config.toml
arch = "unet"
model = "image diffusion model"
dataset = "rendered dice on a table"
train_examples = 72500
image_size = 32
horizontal_flip = true
conditioning = "none"
objective = "epsilon"
cond_dim = 128
norm = "groupnorm"
activation = "relu"
weight_standardization = true
widths = [64, 128, 256]
blocks_per_level = 1
scale_shift_norm = true
attention = true
upsampling = "nearest_conv"
init = "torch_default"
residual_init = "none"
optimizer = "muon"
muon_scale = "original"
lr = 0.018
momentum = 0.95
nesterov = true
orthogonalizer = "newton_schulz_5"
adamw_lr_other_params = 0.00073
grad_clip = 1.0
steps = 29200
batch_size = 64
epochs = 25.8
lr_schedule = "linear"
final_lr_fraction = 0.01
warmup_steps = 2920
weight_decay = 0.003
adamw_weight_decay_other_params = 0
Rows from block 5 of a small image diffusion model, named by matrix and row number. Rows with one number belong to one channel. Each number is 128 + 32 x the weight over its row's rms, rounded and kept within 0 to 255. All counts start at 0. Numbers have three digits each.
Before each channel's rows are labels from the 100 images, of 14976 (inputs lightly noised), where the channel reaches its highest value: "strongest on" is what is common among them; "place" is the part of the image that holds the peak. Only what is clearly more common there than usual is listed. The data: rendered dice on a table.
# convs0: first 3x3 conv (model.mid.2.convs.0.weight, 256x256x3x3, standardized in use, each kernel summed), inputs 128-255
# convs1: second 3x3 conv (model.mid.2.convs.1.weight, 256x256x3x3, standardized in use, transposed, each kernel summed), outputs 128-255

strongest on: black die
place: centre
convs0.122:096152121146093136042135108127106172187133047114094145107155125101140152193147136136151140144104095115069115110169127116138134174137046091108116126126132193111156183121160146126117105160188130134102121147169141128113132102094125093171137161110118191179120124123110161169117199138181119172078134140207140130077098104150148136122108130131156075147122173100225165136202156140155086060163
convs1.122:099095092113137165095146187163158066235183127160094150154098132156119118123138095135086164112168151079169143108108147164157128119112205140128104140147116056142052088125103160113132091091140054116165171140080144155120112137111162137100102093156143097137178169124131182083126098154093069098139145091073184125152178127166152150152116151117131208110140066111088093162144132117140128194094

strongest on: black die
place: middle right; bottom right
convs0.44:110099121167109153082184079190109133144127083119164100154095128108067111039163142098086109154098094110131243130120084156098091158159130112113125117156134140080168156109100116108122155139147122151141174174149141126102098088123049150141145131134162081182117089178151108120112095124120114129141127147128117121196171110185133108146121161125208133176139104128149147080124177119100109160153
convs1.44:178096123071160174115058168110159104094148125105118150150069165115124137137057157149180183110117171114156084147109129112122125108100149097169117111083125063134096098132124131138130096167153109093113100103110163140127099188099070076152171182107116150115163191130124118142081152145157123060118137105115135102067176099111143148090130064117113084132163141117109134122120115135118127130120

strongest on: white die
place: middle right; bottom right
convs0.194:112153087149190145176172158200105052138147121127153122088132170118169064128122110184115120171111098123093088079147111120079126134145122140117142173133160139084100113155128130108128137066087082102210108118138141158161129160076140177165088110062148099064109144138108092105195104130121164118148184097069115116114103089094114163144100146092139146138170097144138065098068085156147139090137
convs1.194:111143092103118103134107104091146112166132065125129123076093095083173159164111135057154145152147128154073118199185088155151111121123148074114123096103122095094182153099151136089164107164123144091125076124127075088123138118150112099129146150151118094155191097134083079077108139163069122110160087102153124119146144136106170097106199105095153121134111229155092164084132137146136139122130

strongest on: white die
place: top centre
convs0.127:152102119255152134211125164160119127138126204156093147097142154124112101081148114141116156131135129115148155116123150146131127100156133128121129107159172115131127091149130126115132142118067106137140130120121162107144115101130114150160159173086144051145094144157095095113132105105074115007126164128140114114105170111119173105155134108105158140110144114105001116110167115130118131094116
convs1.127:137159117157107142082109119168104153169096109097144158050132142143129162155111120092061133128143200084168135119104130091099051119123115175127175088072130110128150098081135107132099096164174149157116091151114202094130078156165145165143129156121141150146079141129126118139063156138119133135086179078116142134142125149077143091143105135198139177159101120088138140170185072096144129095103

strongest on: black die
place: top centre
convs0.141:233143145131135141121135138110108167163105133142135096105120140119095121149181133255152098153146169128076130136075128140119120205117132148155099133143187179134075113184130147124169115115137238127103124035117084125136148113176106120148085033123149059087085159124098096129135061109107146116124107110099088137134089123082132134105154150108088141157110122117141099026061103140153144162090
convs1.141:146110148126106167085149108161132088145114047102094156079155102082148145159077109116108139146100125113159087190143095161115127035099136112131149153113109147175147105098100138146105135119146078148154135142117162098133078175116099152166158059162058135167173115161175127051088098093131144051103167130077150140087146151187130113133138152108117122172089127143065171202155185165060147125155

strongest on: dice: one
place: bottom left
convs0.58:136182169136105125174143137110158150143124162099138127117126106141081128098115144115155080169154097210136138112179150074088161161120176172107107159073174169122110126152160097117120069142155116123131105105122143115137128117128180112099191090063136130000117102084166178108114093128150118112107249147112106120108146167136144123108191148126125100125123109117147145148110113127090121153144
convs1.58:160166201070133153124099079122166124102137094113149095140129119091117160131162157157109128110117122152146195133106135147020082127150139137107164116090113153141094135093160151149088109137135142160149125119092125075095134147112177096127099142208080150146147139152117164135103129137133100036137085132188143124128097120153133157088132090143177168129106123111099155174084084096117145139101

strongest on: white die
place: bottom left
convs0.35:131124136162149132135136146157106180125142217101086182132142095149084090079118137133084066156158080071068195117114141092107139115138116115109139195169191119179109093080162135138131186117144143153105147172135174153131144145133087175106178162136146110151076106134101108132235096164166100111107130164179118144166141133184102102133102117133136079149172098145069067101114132101114109107154
convs1.35:104181099159129131171074117113163139142072084177086119112118164165171134077129105053121123094157119157144048114156145160146119145074129166153103106139095080111137165102087132118127170124159073197131126121150136095115082121130173140122059141163145129100110130146132129083135151089113147157098059105099131169125094153093182168123079090082110244091135144115173093118105102118116122165112

strongest on: dice: one
place: bottom right; centre
convs0.255:161110117151123120174153120085152140167126157111148130113136127141151113169148126205150188199134100152148104176128145106127086189150233089098106143127123165122077078156130155146118098170134204066128108103087104120105160134112189121161185062109115211041096108110121131110117094141125165174163171057113122116156096134094138052105087140091062089140128172123155093178116153097075178104166
convs1.255:148178183152162136138139092146174170091093120145195157182120124116110064103114094140109116076097129124091157080125076113085117147145101171141170141114092171172080116130171111155121152102143039130119159137132155120147088094077162138164095121138127060164133160160127165143124125119147093099067104168204135160137136128124098187062108082160071130072106100129143109139136100142166109127125

strongest on: dice: one
place: bottom left
convs0.196:148117091145175125183143097172166048122109134127131116077100147133165151109203085110150104146138157115121134078102131086116130147159022184075153063118157162127166150160131129138141136140109159129111152114126139149120116111117193084128002150000120174172103138109065104091128126111095128132138125138128081126100158136156104148124073147149133067100174122130155164143052110129124162115147
convs1.196:174113122113113126117182094140081177129106099165163134112168105117168146078089149144124134094095140127116123157144149110105170113129182137142133115147098080092115109092094176150180135104127181132165096131173176083142163077132114202159144086102117077117124119135153124151122107134160099203178092133134122121126122083089125135176142116157091166131094177144134108113138148138119141084089

strongest on: white die
place: bottom right; bottom centre
convs0.243:122112124103132125177135088103128088119109135100105096181110087163156085141163110052087162112149042081193154144123100094111149136107143104110079150114146059174151118119130127155097163149105090108163087182158103102138126141044175135130169116158099133103156145151161149134150141147098088138131092132135167095132098138132210104125113115070104131135134174092155115236095099117101141122189
convs1.243:139177199120121112090068118148190100160110197092167143124102124089094099141109129155066115155109179097060142174115149200128105109188156114138085151135123142132175118140153096151099067098117098167113134119103131081151162156162140081154133119075071081122145144098132110099090148170137150187142156137149077118108135126066072166121148136167126112128101129170121149130143076102144138176104

strongest on: white die
place: top centre
convs0.81:162126096151126139127124103149051112120071139154128117104118182118057127091140127016110090119120120096144194103148148098113140145039110141134100131083144105102118136069140116114152112145121091149067155175139108113133164103117032146134151199149133132162142101125151157125146079144166124148153105128127127174177152137183064132134121106132252130123074122135117100108082056148127118112121
convs1.81:061120161090096116191075125170159117137148082123182143087131117151135119135085158154093125123123146123122110109069102122111089075120176146117165125151130079160121141110115089109142126141127117103096095159083128159138164145134166137133132119134206103111153129144161112140123148117083114112119189093128104125123199173141152137124107143102140138177170085150125130153153123182088035174148

strongest on: white die
place: middle left; centre
convs0.158:130096133162111163145199126109120136161116162126097140140163186113106110111121108097088101117082110112169132170124173131085107132094147090131146152133122121118143170168136114159125138087083109104152099076129176149127149119180166155125192063143115154156094143158065106123144125163127136111145098120125100150097115170126144141126071117161187125173144152165046106129193134124118179150127
convs1.158:131133102079135104139120097141134102070179079118141156135126125165158109176167135200093194138117140146161117120134130120118111162140122150161133140146148143122177107101133220137173123174146123130089133133107148083092094151104143189094104177147147064122082084165177207114143109129152074136115117163139123200134081102192134092129138122035057122114138140147098129132117136147107099131109

strongest on: dice: three
place: middle right
convs0.28:131113109160167185071141179175179120129124128118098172095124182140117200129067143119168095092154131132099123090053106138106197090076084195103104087139105127077143184121109127082092140082126138198140127152138106112148146155187140133136103095140133128160100159109255137185157059107132192146119109073137154166147100116136155114154111139113130051162118089110099151153152132141146131093121
convs1.28:144201104091079099106033139139128112151086091174144142160132132127143114090112110165163114129139111119131135110113181134122183159133078182164124122113167103143109147079143116140133190169117131134146135121141182069099092096149092116093161178082136198159077166146097140169145114137157092162124126125168118095131172123117116114156068121167156163119110118116184191065160104134114132165124

strongest on: dice: three; black die
place: middle right
convs0.208:113081120141123118096060130138108124076164150106122136121110153145110124116116165156156113182095089139144135145163114133129116198057156116090099134170153095184143117119145124134112132101106149166130117179118117124136116094118017135098117162127110149084145125105189147125160098097132123125116150128113125138091119136172150116129110048111229106146116046149103106095164163128098090129174
convs1.208:134116065123158177165167119126101145113105098140130156149149123097123180167080082134102107166178095128124111200114168121126164103120129090129120122081094098100117109145089123126166090125152143101139084058170166070128128160124144108125174168124097115205195134125148114084114111111102179106123147181154129112134092106080122133094166145156087135126151129152142128141159068115135125134072

strongest on: grey die
place: middle right
convs0.103:168089133133140089114122093100120138154100091084148082113098168143121167107161101109139053154120176151185117077142103156143123162115115113147112044160191128183194204148117138151172153190148204138127119138125057131120121139097131168151071156122107115160156138152083116117178123078142136124121132170143184137112131109115156135127173139119185092120141087100135116138096162122094132153133
convs1.103:105107172107102136158165138115157103102141141135105147098130144159151096143084158139108198114088090117100138142093015057145145074126122161090118187104089162095050090128114128167101125122099131103094119108129179105136144105105130161154150131062169158101138153160208134191093098150119133163094177087123152112177172147134112090131127118156111174191137222142143119168164097135120063160155

strongest on: black die
place: middle left; bottom left
convs0.129:119152092102140107109138172133126103151121125130126144154107094108113126161104140152098109077149146130139121126107116130085118069143144129145174116150159125182092120106088155128135152110130052066127119099102154134165113198177240139128082103158142160175114146093127098126172165109074169123138139095094138163121146143031127136123130140135000120201118167100114133164099069123130112120090
convs1.129:139160125139098176141158172149114089185153128139140114066115136109159151133140153137130132157131111133151128165065216154133155162102074138121116157155146204088163089130090143176181085145104155148119101087149131091111142100118151179122170060126128155117153090162152185081057112136176068145159150046100122115101085143157154105140172144174152124056158127078108125112200161136131179150174

strongest on: black die
place: middle right
convs0.79:161110121123107181109175137163156141159078142155164082114124139118137164127092128148105121055123099100121093150116158120096095096122090141113162143120133160171156100080102131170121137211149113143142135122132121163126114073178134203174119090167080105164054133172117144177164103085142151131090125105171086130048128171166064115166039117146155162108112149124147145102083092155132133163095
convs1.79:149092154155103121116107129070097116175113157053126164161114154193111128061086119171164118129076174139167159156162103085142113097147065171189115110120082131077104148168117073166176164105085070158085132111096136108125160140131189146162104098144117162166040100139143157135163128161169113165091180132143156126169129148156159168094124180145105110155157129155139138136122105139124114102131

strongest on: white die
place: middle left
convs0.13:122122091122141134108149116131102167131141226117090113103113127116123109057122120098129094151116114118092186137101104125141086070089138105190146167071129138137099127060132125137142141138131080137104133126136138126138098154167179161100136232194140137112123174118148151122102109161111135103107225117145118154118153102178173046173147036119137181113140175160146103096117035100128138106109
convs1.13:124142173166102148133096120161122075117127156126172113136183142171124158107140164088152136128113125139129126086169115154081128152109121133158105095182129139088122145102139152087086138192143088144153139196138109162091151105150150170159117087151170048067106115147171127162115132065101151124100195148134143164169202124119137211144080143071108132130110116105136144140091123136100125142134

strongest on: dice: one; total: 3
place: top centre
convs0.64:167087175121121085255147137153118119193117116134069125129143167149157107135134157120135151201177115179142155190125136132146148196096174134085165079082118134143122094157130116169169141128056211141103146165088136073127195083097138120070116165168130151100162154125178154123102098110148160148121124128191137099140128133139132117115084156122181124102123182162142131151093143130098118135179
convs1.64:137200184082130141114113132123168133121169138153084158160105103122119099115162161161118150075153140153169180113126109135046107133155161149092128134114149163113116118071156180157056124149119054134132164086085169091107128143137158107147134107146093146097124154134089150124119097161098100063129124135167162093145115093206118162046148111108183200139105077109088128158170112090152112135104

strongest on: dice: three
place: centre
convs0.116:128086121165121153120118109140123141097049111128134089118153087126129151031179131092129109110129153137127212120110047135057162086116190074133096119135086031029135116158100103112102157124105096150145095078125123184172092151092121110149139151091156119047140176143139127110145114104103153125107160145180124157183141092099142179080189150148136168145115117118140086123098085104139108115137
convs1.116:112122127045140174089126122090099144105146123162117168166137126089108135195119129140125146128071089206131061096138167175115175169141084186145166115096146099162108185093118153145151097149133134132112143122104172080123144106172094151125144082083109189180130163121112080141107127141119089073189091102128157125061134089148183075143135176132163111074170126067110081107167172151133092170121

strongest on: white die
place: centre
convs0.202:090121099151171150103126120092127090113154175136154127141120158112108136126111197170077160232159145128089051150095141170094124133151155076144073111158227107138141128191126148120113154090145192094122127127114105130157151125130113198131122052083126142047107175144142094168090131096131177154113154097099128153140080119069170102135172104068124108121197040078118116085158164112102095092141
convs1.202:125129149133168148208138095172141143107108107103159154142105121139140097112148075107113145081114106070121138126127101148161111090097184118176128099127080114156158155108131154154173133122106104122109160197102087110147068082119133143133119155199178045072120101151143102120159074127145089110089094200174086111111127117146079148134110096143085175132054186150125121105133114182132085110090